A small image VAE, trained from scratch.
Model: 5.66M parameters, 48-pixel images, encoder norm layernorm, encoder patch size [8, 8], encoder layers 12, encoder width 192, decoder norm instancenorm, decoder widths [32, 64, 64, 64].
Training: adamw at rate 0.0019, 5300 steps, batches of 256.
Data: trained on made-up ball-and-stick molecule models, 7.0 epochs.
Rows from block 11 of the encoder of a small image VAE, named by matrix and row number. Rows with one number belong to one neuron. Each number is 128 + 32 x the weight over its row's rms, rounded and kept within 0 to 255. All counts start at 0.
After each neuron's rows are labels from the 100 images, of 14848, where the neuron reaches its highest value: "responds to" is what is common among them; "peak at" is the part of the image that holds the peak. Only what is clearly more common there than usual is listed. The data: made-up ball-and-stick molecule models. In brackets: how many of the 100, against the usual share in percent.
# fc1: MLP up (encoder.blocks.11.mlp.fc1.weight, 768x192), inputs 0-191
# fc2: MLP down (encoder.blocks.11.mlp.fc2.weight, 192x768, transposed), outputs 0-191

fc1.725 [129 188 176 130  75  95 109 102 120 175 128 172 147 114 120 157 157  95  66 135 144 105  83  81  90  69  98 165 173 119  80 131 133  54  99 132 104 147  89  72 152 121 131 144 121 142 121  86  89 138 171 185 165 111 165 121 141 180 133 115 136  90 120 183 100 131  88 134 115  70 174  81 115 164 154 165 112  99  99  88 154 138 109  86 125 175 109 119  77 134 146 114 148 102 133 117  94 139 144 155 137 113  89 159 149 120  88  94 102 132 104  92 142 128 188 155 116 148 135 139 102  95 167 112  95 125 119 184 110 159 110 108 120 188  72  87 127 180  86 123  95 127  71 128 114 120 159  74 115 152 100 172 121 191 121 131  72 113 104 107  75  74 138 152 121 150 150  82 172  73  96  82 189  56 162  96 115  85 158 102 110  98 138 160 141 132 149  96 127  86 112 120]
fc2.725 [174  94 101 165 142  82 102  90 149 130 135 137 124 154 104 141 100  92 140 176 157 112 140 107 109 161 103 148  76 138 155  79 106 113 166 124 103 170  75 105 109  96 150  93  89 168 169 126 118 128 166 133 141  68 160 195  70  89 126 152 146 123 155 100  73 168  97  83 174 175 143  95  79 171 114  94  80 141  97  83 160 109 163 162 159 145 160 106 161 173 131 150 110 130 127 170  90 144 177 139 132 159  82 178 170 123 135 130 103 108 135 140 111  94  78 179 101 171 117  66 128 139 144  84  86  98 101 152 130 120  62 137  95 119  78 146 166 152 183 106 128  77  64  88 156 109 137 109 155 157 148 107  83 130  88 170 133 177 128 107 141 128 188 123 105  83 163  91 137 103 101 177 130  87 137 192  92  71  96  80  80 130 126 106 127 151 110 166 115 150 115 101]
responds to: dark backdrop (100 vs 49.3); space-filling (61 vs 32.8)
peak at: middle left (42 vs 11.1)

fc1.107 [144  99 151 154 116 145  91  84 137  92 149 206 150 109  99  98 150 128 140 166 147 157 114  84 128 135 121 112 113 135 126 100 113  67  87 109 133  69 147 197 172 148 114  89 133 128  59 136 128 141 166 130 170 143 113 104 118 150 177  68 107 119 100 117 120 126 172 147 151  83 141 135 133 166 140  87 130 117 124 132 123 183 122 109 184 181 104 141 123 153  76 115 103  95  98 160 112 138  79  80 121 150 154 106 110  88 152 123  71 104 138 138 116 131 105  58  59 104 125 143  99 129 109  99 138 103 138 164 120 178 161 135 154  68 133  90 161  93  80  78 139 137 146 153  80 158 177 186  81 172  98 150  89  87  62 150 146 132 112 152 157 148 101 161  66 149 153 134 161 134  56 172 110  57 141 114 117 175 160 107 144 135 187  95 127 138  70 105 149 141 188  80]
fc2.107 [143 133  99 176 148 110 104  60 130 144 153 113 140 129  82 107 125 171 141 146 154 169 146 123  72 100 127 176 109 104  98 101 153 127 146 117 152 110 107  95 156 156 194 137 140 118 131 119 153 125 129  78 136 107  89 147  89 198  87  99  84 121 190 151 133 159 166 109 128 117  72 116 103  77 123 122  96  54 104 121  98  69  74  56  54  81 133 204 135 136 114 123 162 171  97 115 123 139 111 149 104 161  90  70 167 147 112 154 145 128 154 163 115 125 194 187  77 136 150 154 102  92 186 125  97 117 182 123 184 122 166 130 105 126 124 106  76 111 139 161 114  59 139 145 148 104 105 102 138 136 133 103 145  91 166  75 111 125 153 132 122 128 114 155 128 120 153 135  76  95  79 146 160  34 107 166 148 128 104 118 132 114 109 163 153 153  68 151 162 191 115 118]
responds to: space-filling (71 vs 32.8)
peak at: bottom left (61 vs 11.1)

fc1.567 [105 161 140 148  98 182  65 151 167 114 102 106 140 128  74  71 118 152 133 145 182  86 127 143 162 151 175 113 103 159 153 103 168 168 113 114 132 165 159 114  96 161 136 182 148 113 141 139 175  71 129 141 176 136  83 112 120  92 154 159  89 128  91  84 137 104 135 179  84 181  69  58 169 105 179  91 100  83 132 107 182 103 101 177 119 152 130 146 106 103 150  82 123 127 138 151 120 109 185 129  77  75 111 185  99 121 164  80 100 147  91 103 159 140  92 111 131 134  95 156  75 143 100 141 131 152  73 117 124 181  94 119 129  98 116  94 173 156 102 106 155 114 116 138 155 133 156  92  93 127 117  72 171  92 132 158  86 153  69 178  98 157 158 185 156 133 104 110 104 123 127  90 140  83 153 142 156 177  80  85 173 121 178 150 149 161 133 152 117 168 182 103]
fc2.567 [ 80 102  78  76  91 148 162  79  87 101  94 130  83 104 118  83 179 170  84 176 100 183 156 138 121  76  96 183  80 116 115 113 157 147  92  96 106 158 113 171 168 125 163 107 130 151 100 170 127 123 134  73  92 143 138 107 156 136 108 117 162 126 170 122 120 121 132 166  79  81 180  87 121 153  94 137 135 120 115  94 137 146 157 120 110 101 107 133 139 157 100  93 137 142 129 140 118 162 166  84 152 114 155 126  78 147 131 158  87 167 125 179 104 153 168 172 151  68  97 181 109  84 171  79  84 181 170 101  96 127 115 142 148 166  90 145  91 165 177  77 146 110 141 173  83 118  95 163  85 178  94 182  77 135  96 114 116 171 150 148 147  84 127 104 168  93 177  75 146 186 156 140 153 171 147 134 171 140  77  95 109 130 118 116 159 132 149 100 173 169 105 148]
responds to: small balls on sticks (82 vs 33.2)
peak at: bottom centre (49 vs 11.1)

fc1.300 [139 160 103 100  69 105 131 136 115 111 135 131 140 121 154 140  72 177  91 138 158 136 138 145 111 134 145 148 143 113 147  92  85 107 163 130 151 130 140 115 137 162 148 177 141 139  95 147 145 143 148 176 165 153 154  87 164 121 107 149 142 156 121 124 119 136  70  62 132 136  98  99 187 158 154  87 139 122  68  90 173 138  70 172 144 158 137 128  96 130 124  78 168 175 124 135 141 156 190 163 100  97 112 106 135  70  82 150 129  68  88 143 138 142 187 127 103 121 101 172  85 173 200 202 136 163 100 124 162  81 158  73 120  84 173 127 114 109 155 118 184 143 173 136 152 129 180 160  87 163  80 182 143 143 111 140  59 185 143  91  91 112 153 148 147 152  75 123 114  50  87 138 137  83 143 153 108 152 164 120 169 110 121 106 108 197 117 154 132 174 180 104]
fc2.300 [178 125 120  94 124 136  96 106 134 134 179 180  87 145 111 175 124 127 149 132 154  81 136 152 129 140 132 204 102 114 156 125 156  96 143  67  81  73 121  73 103 138 124 149 154 123 184 121 135 128 101 149 173 132  83 184 144 124 141 140 116 101 145 158 147 100 121 171 142 136 123  71 133 137 134  84 164  89 135  84  94 148 147 196  96 104  74 139 114 109  92  52 162 133  96 137 142 150  77 139 199 156  79 116 129 175 133 172  70 151  77  92 168 129 167  79 154 146 151 108 151 184 102 147 122 186 153 132  96 120 158 150 129  73 140  84  93 132 118 162  61 110 142 180 138 110 140 104  98  73 120 100 164  79 146 127  77 120 124 140 140 108 132 199 168 130 163  68 111 146 136  97 128  77  71 151 164  75 144 144 112 125 169  92 142 111 122  59 118 137  91 137]
responds to: green ball (69 vs 41.1)
peak at: bottom centre (41 vs 11.1); bottom left (29 vs 11.1)

fc1.740 [ 89 160 105 113 140 183  78 151 148 149 148 204 160 151  86 145 120 110 132  78 126 129 186 176  96 144 126 140 146 133 136 151  77 178 108 152  73 131 129 122 156 163 102 144 125  93 110 109  98 124 166 134 144  92  80  93 103 136 115  98 151 111 137 160 165 141 153 107 147 128  82 105  98 163 153 139 135 129 151  93 169  99 121  78 161 117  66 177 118 153 112 135  69  86  76 128 144 103 167 134 185  90 140 145 110  78 147 135 137 129 150 136  91 189 175 125 144 110 156 126  85 134 147 161 154 101 148 156 150 160 177  90 121 121 136  76  94 128 144  68 121 176 135 189 118 165  86 108 101  98  85 179 178 134 159 173 116 121 125 136 156 148  73 109 134 151 178 100  50  89  92 175 166  84 110 181 125  77 159 104 177 150  73 119  80 175  65  93 165 132 148 106]
fc2.740 [187 175 175 157 138 165  77 143 117 110  79 102 137 171 179  77  80 145  70 105 108 126 118 177 124 163 168  84 113 128 122  80 102 121 173 139 132 133 113  84 183 129 148 161  95 175 132 149 103 170  93 183 108  99  85 177 124 141 112 107 141 150 121 153 142  85 108 150 103 112 137 138  79 111 180 108 125 121  85  64 166  94 131 177  73 136 181 113 115 133 137 149 111 117  98 122 172 166 143 132 170 170  89 173 128 136  98 138 101  70  83 152 129 119 124  93  97 111  74 115 146 111  76  84 169 134 115 153 117 154  86 178 139 146 111 170 128 180 162  76 114 115 132 100 131 143 102 163 165 129 112 179 164 126 174  90 150 121  98  84 168 103 184 186 134  72 134 165 155 144  98  89 176 135 124 152 116  88 189 124  93 160 117 160 168 108 178 105 136 144  70 158]
responds to: green ball (80 vs 41.1)
peak at: top centre (49 vs 11.1)

fc1.537 [156 127 156  84 125 102 124  77 192  85 174 179 134 152 122 142 118 134  96 115 201 111 130 105 137 149 115  81 125 129 135 145 112 198 140  76  85 168 132 155 128 123 131 165 149 133 121 136 124 181 103 129 112  84 123 130 165 149 136 125 109 109  87 156 154  93 172 140 198  99 122 111 137  94 105 149  91  90  76 103 115 169  95  56 126 136 118 161 144 160 113 158 113 176 120 135 143 115 161 146 162 135 160  84 104  25 105  92 137 192 182 128 100 115 128  73  80  63 104  89 137 200 154 156  83 107 105 125  95  98 123 142  98 145 140 119  94  96 125 102 203 154  65 156  77 141 152 174  61 182  62 143 123 149  92 140 101 155 151 135 120  95  87 130 123 160 113 111 160 116 111 141 134 123 154 144 129 164 136  80 132  99 102  59 103 118 104 104 129 139 179  92]
fc2.537 [197 137 136 118 161 104 198 156 103 174 150 119  91 109 162 120 115 110 127 154  90 114 123  94 183 123  60  75 108 142 123 135 163 216 107 114  85 153 116 129  95 110 160 156  88 107 180 101 116 104  99 140 121 130 149  81 143 150  88 145 133  77 163 126 149 137  86 113 161 167 103 127 108 141 129 141 171 121 130  82 118 159 176 128 121 128 110 156 151 108  84 111 103 183 104 189 106  79 166 171  92 107 169 139  84 145 100  82 109 127 110 182 148 122 153 121 113 135 151 139 169  77 105 147 106 121 148 148 144  61 136 119 138 116 190 176 154 120 117 175  88 127 132 171  88 163 134 151 163 170 172 142  83 151 115 147 175 161 110 142 116 119 109 114 136 128 158 190  90 109 182  98  62  73 131  57  81 113 132 145  47  80  78 106 186 130 131 155 122  86 114 107]
responds to: dark backdrop (99 vs 49.3); space-filling (67 vs 32.8); purple ball (59 vs 27.3)
peak at: bottom right (50 vs 11.1); top left (30 vs 11.1)

fc1.521 [138 121 175 151 122 168  91 130 176  74  91 175 117 104 136 128 175 126 135  96 133  85 101  99 100 108 167  97 147 154  86 126 173  88  90 143 101 149 113 135 142 151  97 166 111 146 143 122 122  88 120 127 177  88 123  80 178 137 135 104 171 145  77 130 169 105 127 137 144 117  84  69 110 150 114  98  96 146  31 114 108 108 149 132  82 140 117 135 101  90 113 122 125 155 108 111 153 105 130 131 167  85 103 112  97  52 141 128 108 138 101  98  64 118 178  89 115 163 151 160  51 107 152 193 107  83 153 165  88 102 170 107  79 131 163  97 102 110 170  99 226 189 121 168 100  77 101 147 104 136  97 131 145 143  81 154 126  96 145 199 113  85 111 140 154  72 121 131 129  62 135 117  87 108 129 125 153 132 123  88 175 140 169 167 145 189 117 115 167  99 158 120]
fc2.521 [204 173 171  81 123 114 151 181  86 174 157  98 151  73 131 130 125 181 103 110 152 132 155 131  80 168 143  56 122 119 120 104 105 190 104 118  99 129 104 173  79 110 124 140 101  89 107 105 190 120 130  62 100 118 135 166 126 127 141 149  57 115 121 131 159 118 128  72 141 120  93 166 117 102 151  93 123 137 117 152 109  82 140 150 119 125  82 131 113 122 148 136 144  89 179 132 141 128 169 176  87 110 129 138  83 160  68 148 132  82 119 175 160  64 149 115 122 137 137 175 134 119 119  87 142 190  88 174 137  65 175  69 121 119 165  97 137 148 170 119 110 115  95 154 102 158 130 154 128 166  93 110 139 112 157 165 168 107 121 111 107 142 184 197 181 137  90 113 159 131 163 148 135  37 151 152 136 148  93  83 137  79 106 151 158 102 117  99 135 182  70 164]
responds to: green ball (92 vs 41.1)
peak at: top centre (48 vs 11.1)

fc1.514 [107 163 167 143 144 157  82 145 141 161 105 176  57 197 206 125 165 123 117 174 125 167 113  82 170  68 103 119 104 146 120 138 138 113 136 147 128  67  83 100  81 141  96  86  87 178 133 103 126 107 116 172 119 140 100 127 161 119 165 149 105 145 125 119  98 154  87 155 144 131 123 152 106 115 174  76 150 105  39 119 166 157 175 176 147 110 116 176 133 115 119  97 166 127 116 128 130  96  90 171 145 149 105 134 105 117 180 172 171 151  75 121 141 120  91 129 120 121 136 103 168 183 130 100  78  50 142 198 135 133 118 111  83 151 113 133 142 142 122 106  96 134 156 187 129  91 134 216 159  96 126 166 149 154 105 141  65 162 147 131  59 143  80 153 171  89  68  85 143 118 152  83 160  98 137 138 132 106 113 105 132 131 151 148 104 182 111  79  98 121 117 111]
fc2.514 [108  73 159 114 168 126 128 160 100 145 107 111  74 127  89 158 129 118 100 152  71 134 100  99 127 141 126 122 150 122 187 138 193 136 120 154 178 147  89 115 112  91 123 151 155 151 141 154 153 124  93  75 107  68 128 135 151  98 117 167 144 156 141 119  72 128  97 109 134  99 168 183 104 162 110 114 108 129  77 163 140  90 177 128 138 155 103  66 159  81 157 202 136 121 167 152 120 167 162 207 109  82 142 113 135 133 127 144 146 173 145 176  90  81 137 201 132 196 138 114 111 124  76 108 141 146 145  54  62 159 126 120 196 178 117 155 154 143 136 120 114 121 102 113 122 133 171  89 160 112 192 175  87 117 114 165 192 134  72 131  70 132 162 106  86 146 157  95 106 137 146 125 108  76 115 119  94 125  94  95  83 148 110 150  92  88  92 145  94 145  85 166]
responds to: dark backdrop (100 vs 49.3)
peak at: top left (42 vs 11.1); top centre (32 vs 11.1)

fc1.670 [177 100 137 137 107 111  49 150 109  66 137 159 174 172 171 119 144  97 101 152 165 127  70  95  88 131  89 158  81 170 131  94 160 117 141 150 103  98  78 108  99 129 125 174 147 178  68 136 158 125 110 156 151  73 127 158 171 153 170  87  77  95  74 134 162  98  97 181 129 177 153  80 154 112 119 164 117 194 104 187 131  93 138  91 129 144 112 141 112 197 113  93 119 145 123 155 104 148 116 139 126  92 187  72 101 159 141 132  96 103 138 124  84 145 127 110 102  97 104 144  88  91 153 174 126 106  96 188  92  86  94 107 104 125  99  85 109 138 120 112 151 181 157 152 118 104  74 116  61 156 117  86 152 113 117 189  99 122 148 135 131 124 122 152 167 124 112 106 128 168  98 169 182  74 181  53 130 152  88 130 170 153 119 114 171 165 139 144 139 140 124 145]
fc2.670 [178 164 121  93 178 137 138 159 133  92 110 144 131 182 123 165 173  94 153 135 108 124 138 136 137 120 131 123 122 123 159 162 124 142 140 148 151 138 157  92  84  84 126 128 131 140 145 141  98 148  85 136 147 162  89 174 118  96 149 176  99 136 146 103 134 106 134 123 101  86 119 148 101 106 133  83 150 138  43 172 128 128 153 201 158  91  67 136  78 135 170  98 119  77 124 103 148 142 159 165 158 113 113  97 123  96 157  71 152  98 145 127 137  92  96 110 160 125  63 127 150  83  89 132 125 142 114 114 131 192 161 106 122 112  89 109  95 204 118 118 125  86 152 253 141 105  80 115 124 109 158 173  71 161 119 105 130 102 158 130 136 105 175 227  95 175 104 111 159 143 128  81  86  26 143 139  82 172 105 171 120 161 100 149 140 104 110 157 142 147 154 112]
responds to: small balls on sticks (63 vs 33.2)
peak at: bottom left (41 vs 11.1); top right (39 vs 11.1)

fc1.349 [162 109 182 167 129 129  65 167 161 150 177 181 141 134 179 159 152  59  87  74 159  73  91 120 139 147 175 170 140 156 113 103 111  92 160 119  80 117  89 126  81 181 138 157 165 132 149  69 147 121 132 191 147 138 114 203 146 153 162 149 159 117 178  47  95 124  66 139 166 180 122  94 167 160  89 112 158 152 126 137 134 130 150 125 161 152 174 175  96  96 119  71 146 111 112  67 107 172 123 144 122 163 146 114 172 140 159 108 136 124 107  79 105 127 154  90 156 130 113 160 105 122 134 121  98 111 101 155 133 158 123 146 116 103 113 120 103 137 108  79  81 144 168 164  78 123 120 145 138  85  91 167 162 153 130 120  58 127  95  99 173 140  83 197 156 102  98 107 114 154  96 131 147  83 121 157 130 103 101 137 111  89 114  78 122 159  99  66 159 139 170 166]
fc2.349 [151 178  87 161 168  98  97 172 158 121  56 144 200 153  94 107 135 160 155 142 166  67 126 136 141 116 148 171 160 135 126 127  96 117 127 102 145 105 133 179 154 149  87 102 179 173 128 101 100 179 108 182 178 175  62 168  83  97  72 130 139 136 131 201 171  97  95 136 140 122  93 100 174 138 177 124  86 137 103 101 136 127  69 178  83 139 133 117  80  92 138 138 153 166 119  98 125 134 112  59 123 196  93 134 149 115 161 148 101 125 133  96 141  99 132 153 130 157 159  51 145 150 119  91 113 104 145 103 145 112  76 107 102 145  77 103  74 124 134  98  81 123 171 193 181 164  70 152 118  96  84 119 112 137  97 112 166 115  65  71 131  91 174 164 103 122 167 102  94 143 151 117  94 105 152 127 143 131 151 117 145  99  94  97  97 120 139 113 109 116 118 145]
responds to: small balls on sticks (74 vs 33.2)
peak at: bottom centre (39 vs 11.1); bottom right (31 vs 11.1)

fc1.40 [178 115 123 179 157 153  61 109 133 142 140 138 143 161  94 180  19  90  93 119 163 165 179 180 132 115  87 165 103 124 136 173 104  84 103 120 111 105  70 142  62 100  85 101 157 140 122 144 114 145  72 155 202 145  83  92 114 106 129  87 156 132 171  83 135 150 159 130 110 130 143 153 185 128  73 125 110 112 122 119 136 139 138 186 197 128  95 135 134  98 126  76 103 118  89 132  86 134  79 118 159 129 107 139  95 105 118 142 102 118 121 118 185 120  89 151 196 145 131 146 140 107 154 165 115 112 125  67 157 145 156 151  85  91 109 150 126 170 126 132  95 168 198 186  85 178 154 135 104 104 149 117 147 145 162 148 136 120 145 182 193 165  80 156 154 166 113 141 136 124  88  61 132 102  76  86 122 117 127 135 107 138 118 101 124 152 133 121  59  96 130 119]
fc2.40 [ 73 103 125 101 124 119 139  84 111  91  97 106 181 118 146 131 163 180 132 141 151 155 129 141  60 106 163  81 101  82  82 115 167 127 122  76 101 167 177 183 162 130 108 131 153 152  70 151 176 155 132 152 101 175 100 111 126 115  95  85 133 154  88 144 179  89 133  89 125 197 114 141 130 104 102  92 104 137 130 159 120 129  71 102  93 127 187 104 136 124 145 170  62 133 100 114 103 145 134  68  86 138  87 134 136 163 135 141 133 110 114  97 161 119 120  73 122 131 138 140 115 106 200 141 121 168 139 175 180 148 169 138 160 116 154 143 126  49 179 170 187 116 111 130 146 137 136 112 139 193  76 158 129  91 141  98 126  73 138  99 132 172 224 170 134 135  98 126 116  82 114 115 129  87 105 138 118 137 175 128 187 156  96 113 166 164 117 200  91 161 101 147]
responds to: small balls on sticks (88 vs 33.2); balls: three (34 vs 9.8)
peak at: centre (62 vs 11.1)

fc1.489 [ 78 125 115 140 158 130 120 161 140 146 144 168 121 109 123 159  98 141 117 177 166 105  99 103  81  69 163 165 140 113 103  88 101  90 117 141 134 173  79 149 114 140 125 154 149  85 131  54 183 161 111  93 127 134 125 107 161  74 163 104 124 189 155  92 139 180 147 151  65  92 108 149 102 144 151 112 142 143  81 111 102 117 130  89 120  97  78 143  65 176 149 171  95 100 165  88 142  69 174  99 142 148 137 129 174 146 187 142 141  88 103  96 145 169 151 155 130 122 126 165  80  91 124 142 124  59 105 170 103  97 114  94 148 101 173 118  93  71  65 135  85  88 181 133 137  85 119  75 153 135 155 186 146 135  95 144 145 144 182 111 148  99  79 135  71 116 119 126 143 101 174 152 166  44 129 121 110 155 123 150 117 105  89 168 124  93 120  82 157 117 182 170]
fc2.489 [161 160 184 110 168 167 142  75 132 108  81 137 109 137 120 116 103 183 137 141 140 116 112 157  98 108 105  75 175  70 130 193  98 108 162 179  64 138 108 119 173 133 172 149 130 150 142  81 154 124  99 127 116 126 169 108 112  81 120 111 121 109 141 114 199 191 139 158 166 136 103 168 102  82  57 169 164  97 134 106  98 133 111 114 145 100 145 162 164 167  96 109  91  99 151 135  75  90 108 155 119 113 105 104 119 161 111 172 109 142 114 136 187 176 145 131 157  94 142 170 102  87 113 143  76 125  85 176 158 113 105  95 122 176 156 124  85 170 134 125 164 166  86 106 160 113 147 141 156 139  67 164 179  95  88  88 140 113 123 128  95 157 197 130  65 172 108 122 128 192 166 136  84  97 159 155 122 110 145 130  78 123 165 175 159 117 160  75 189 123  92 113]
responds to: dark backdrop (96 vs 49.3); purple ball (55 vs 27.3)
peak at: bottom centre (52 vs 11.1)

fc1.500 [119 144 119 101  74 103 102 124 186 131 147 125 163 113 139 108 117 162  62  86 131  80 172 148  81 103 141 154  93 121 130  82 141  99  59  90 154  81 140 167 204 131 138 143 148 146 100 176 117 129 103 135 137 153 113  96 208 220 135  91 128 135 142 132 149  92 103 102 207  98 140  64 154 117 112 113  94 158  85 190  93 168 106 137 102 133 145 142 158 113 111 170 129 171  92 176 134 100 135 122 155 175 149  72 114 136  87 109 104 140 115 101 112 166 133 115  78  95 136 176 113 143 159 194 134 106 135 159 126  58 150 112 109  81 117 123 162 108 136  76 156 165 140 145 136 136  95 161  88 151 104 161  78 185  70 113  96 121  98 138 156  91  85 122 145 161 146 142 135 126  81 134 152  88 140 179 129 126 112 120 206 129 135 119  67 169 105 135 107 156 140  78]
fc2.500 [180 153 116 142 113 110 133 135 117 114 139 134 169 183 180 115 112 148  75 138  92  92 117  91  98 189 137 146 129 110 144  95 115 155 172  61 152 117  95 161  93 121 169 139 111 120 105 161 106 173 134 133 118 154  84 152 141 113  68 141  73  68 129 172 124  86 148 132 119 118 118 112  93 175  78  92  78  51  58 118 149 139 137 185 145  68  67 133 171 152  88  93 158 113 102  93 124 126 109  85 113 207 115  77 105 156  92  98 143 103 144  84  90 108 131 138 120 144  81 152 144 110 104 145 155 127 138 128 163 158 106 121  95 138 149 102  92 152 141  93 102  93 138 182 125 197 114  97 149 105 166  88 111 110 130 178  81 153  98 103 150 114 163 177  84 170 133 172 106 127 100 157  98  95  57 149  88  96 110 123 151 167  87 139 119 222 140 135 109 120 144 100]
responds to: space-filling (87 vs 32.8)
peak at: bottom centre (33 vs 11.1)

fc1.757 [ 88 196 135 101 146 180 102 122 145  94 142 174 132 118 111 107 104 124  76 105  84 116 175 155 121  90 104 182  97 120 129  67 125 128 118  97 128 177 100 160 159 191 127  86 136 106 137 135 165 133 138 123 116 112  82 183 177 145 141 160 162 177 129 165 182 162  71 191  90 128 190 112 136 190 123  63 120  94 118 145 137 108  76 113 103 104 150 157 142 146 169 175 103  78 178  92 134 123  93 109  89 106 122  88 106 128 158 110 126 158 119 103 141 160 108  89  42 149 132 180 158 155 147 186 161 114 154 159  90 155 135 124 164 111 129 142 139  64 108 119 130  80 157 157 175 100 137 109 167 121 137 192 116 145 117  89  84  97  70 115  74 136 127 154  76 161 118 121 178 144  94 159 163  82  89 139  94 164 144 155 118 163 163 131  82 132 142 103 121 112 171  96]
fc2.757 [115 155 130 154 186 163 127 170 129 111 169 186 108  89 100 139 148 123 170 137 140 120 102 112 170 141 126 149 152 181 140 127 122 154 122 121  78 195 172  92  84 106 126 121  83 106 115 164  59 106 166 129 113  83  97 127  81 173 170 102 138  90 187 125 189  95 105 183 135  75 143 129 162  86 114 123 109  98 111  96 102 107 136 116 189  97  95 136 131  86 110 143 162 144 132 165 117 139  85 196 141 182 153  88 142 132 117 143 164 119 182 152 123 164 102 149  80  74 137 112 143 145  98 113 101 120 132 155  91 159  99 148 114 130 138 103 126 178 159 122 103 104 145 255 116  98 135 168 163 143  90 150  96 207  78  83  89 160 123 153  90 184 142 164 107  95  90 137 115 115 116  88 104  83  96 145 123  94 115 109 139 138  82 115 112 100 103 110 178 160  84 149]
responds to: small balls on sticks (60 vs 33.2)
peak at: middle left (34 vs 11.1)

fc1.532 [158  72 134  90 150  94 155 125 122  89  84 180 138 180 161  94 133 177 143 147 148 130 148  70  95 170 194 119 140 134 124 154 117 158 160  69 144 121 134 127 118  99 175 121 160 148 105 122 172 133  68 111 152 146 115  91 142  89 113 103 162 169 147 118 180  92 190 131 113 180 140 166 121  87 156 104 163 102  99 151  78 135 126 126 141  90  61 151 168 112 134 125  79 140  79 119  87 144 136 145  99  81  80  65 144 108 160 167  90 143 152 164  72 112 110 135 174 149 161  89  80 179 124  87  90 143 175 148  83 112 133 142 101 162 100 100  74 114 127  87 112  70 109 173 115 114 106 137  95  98 131 174 123 170  91 166 167  86 178 112 133 170 119 127 166 154 166 180 110 141 178 174  81  97 173 157 130 125 121 101 164 135 131 160 152 106  81 118  82 156 102  84]
fc2.532 [144  95 147 138 176  84 113 148 152 128  75 161 116 179 138 143 145 121 164 153 157 160  91 165 108 107 124 148 144  91 140 135 181 118 160 138 125 101 168  94 134  82 135  97 106 143 107 101 115 125 101  91  91 130 149 156  97 163 164 169 166 152 108 165  84 143 173 155  94 184 180 170  84 185 167 164 146 175 134 155 137 158 151 153 140 137  96 106 154 165 164 133 140 125 157  93  76 136  84 127  72 146 169 114 171 144 135 104 135  85 112 169  86 101 124 178  84  99 180 175 202  91 150 161 168 184  93 166 140 127 168 150 163 124  99 167 123 172 180 107 131 137 154 105 128  95 136 165 136 143 143 123 152 122 176  82 165 182 137 119  68 158 181 114 168 117 136 136 192 181 168 122  74 198 101 171 152  70 105 140 142 107 118 181 148 158 113 171 117 128 163 137]
responds to: small balls on sticks (67 vs 33.2); balls: three (53 vs 9.8)
peak at: top right (43 vs 11.1); top left (32 vs 11.1)

fc1.516 [135 137 161 191 121 173  39 125 206 110  76 112 125 111  88  92 137 162 100 133 130  76 144 112 136 141 149 126 121 152  87 163 163 145 108 139  83  93  97 101 226 197  88 114 153  88 109 109 155 152 160 102 133 132 103 167 130 117 140 100 123 163 113  96 139 125  87 153 136 177 151 125  99 107 100 120  98 203 136 114 115 145  97 106 127 180  67 139 145 134 150 155 138 111  93 150 140 138  97  82 136 113 176 152 153 128 188 162 150 132 141  82  96 133 101  83 138 212 107 110 145 136  96 177 129  98 163 125 126 151 203 164 237 141 120 105  71  50 123 131 142 139 150 142 126 120 161 121 157 114  81 106 115  96 100 118 151 120 140 157 128 120 168 145  79 146  59 153 170 122 128 166 163  92 137  80 113 112 114 117 189  99 121 112  94 145 119 150 135 111 117 106]
fc2.516 [164 189 115 127 126 124 117 133 179 119 126 183 138 175 110  84 104 154 134  87 135 140 119 117  97  50 117 162 125 134 129 154 146 126 114 124  93 113 160  96 160 146  75 126 203 175 146  93 108 159 127 105  85 144  95 163 143 169 154 106 118 136 169 178 152 154  78 129 122 109 122 114 174 110 125 106  75 130  83 102 145 104 145  89 173  58 136 141 102 100 114 113 101 155 156 137 100 122 107 118 116 112 150  47 163 114 107 159 119  87 148  86 115 142 137 200 113 150  74 104 102 116 117 142 133 143 142 112 119 132 120 129 131 139 138 166 159 111 154 114  97 164 166 208 159 143 100 130  85 115 133 161 144 147 138 160 178 134 138 132 139  88 130 255  77 154 142 162 103 151 156 143 118   0  71 146 147 150 133  95 107 141 110 129 158 116  95  85 113 123 104 136]
responds to: small balls on sticks (61 vs 33.2)
peak at: bottom centre (50 vs 11.1)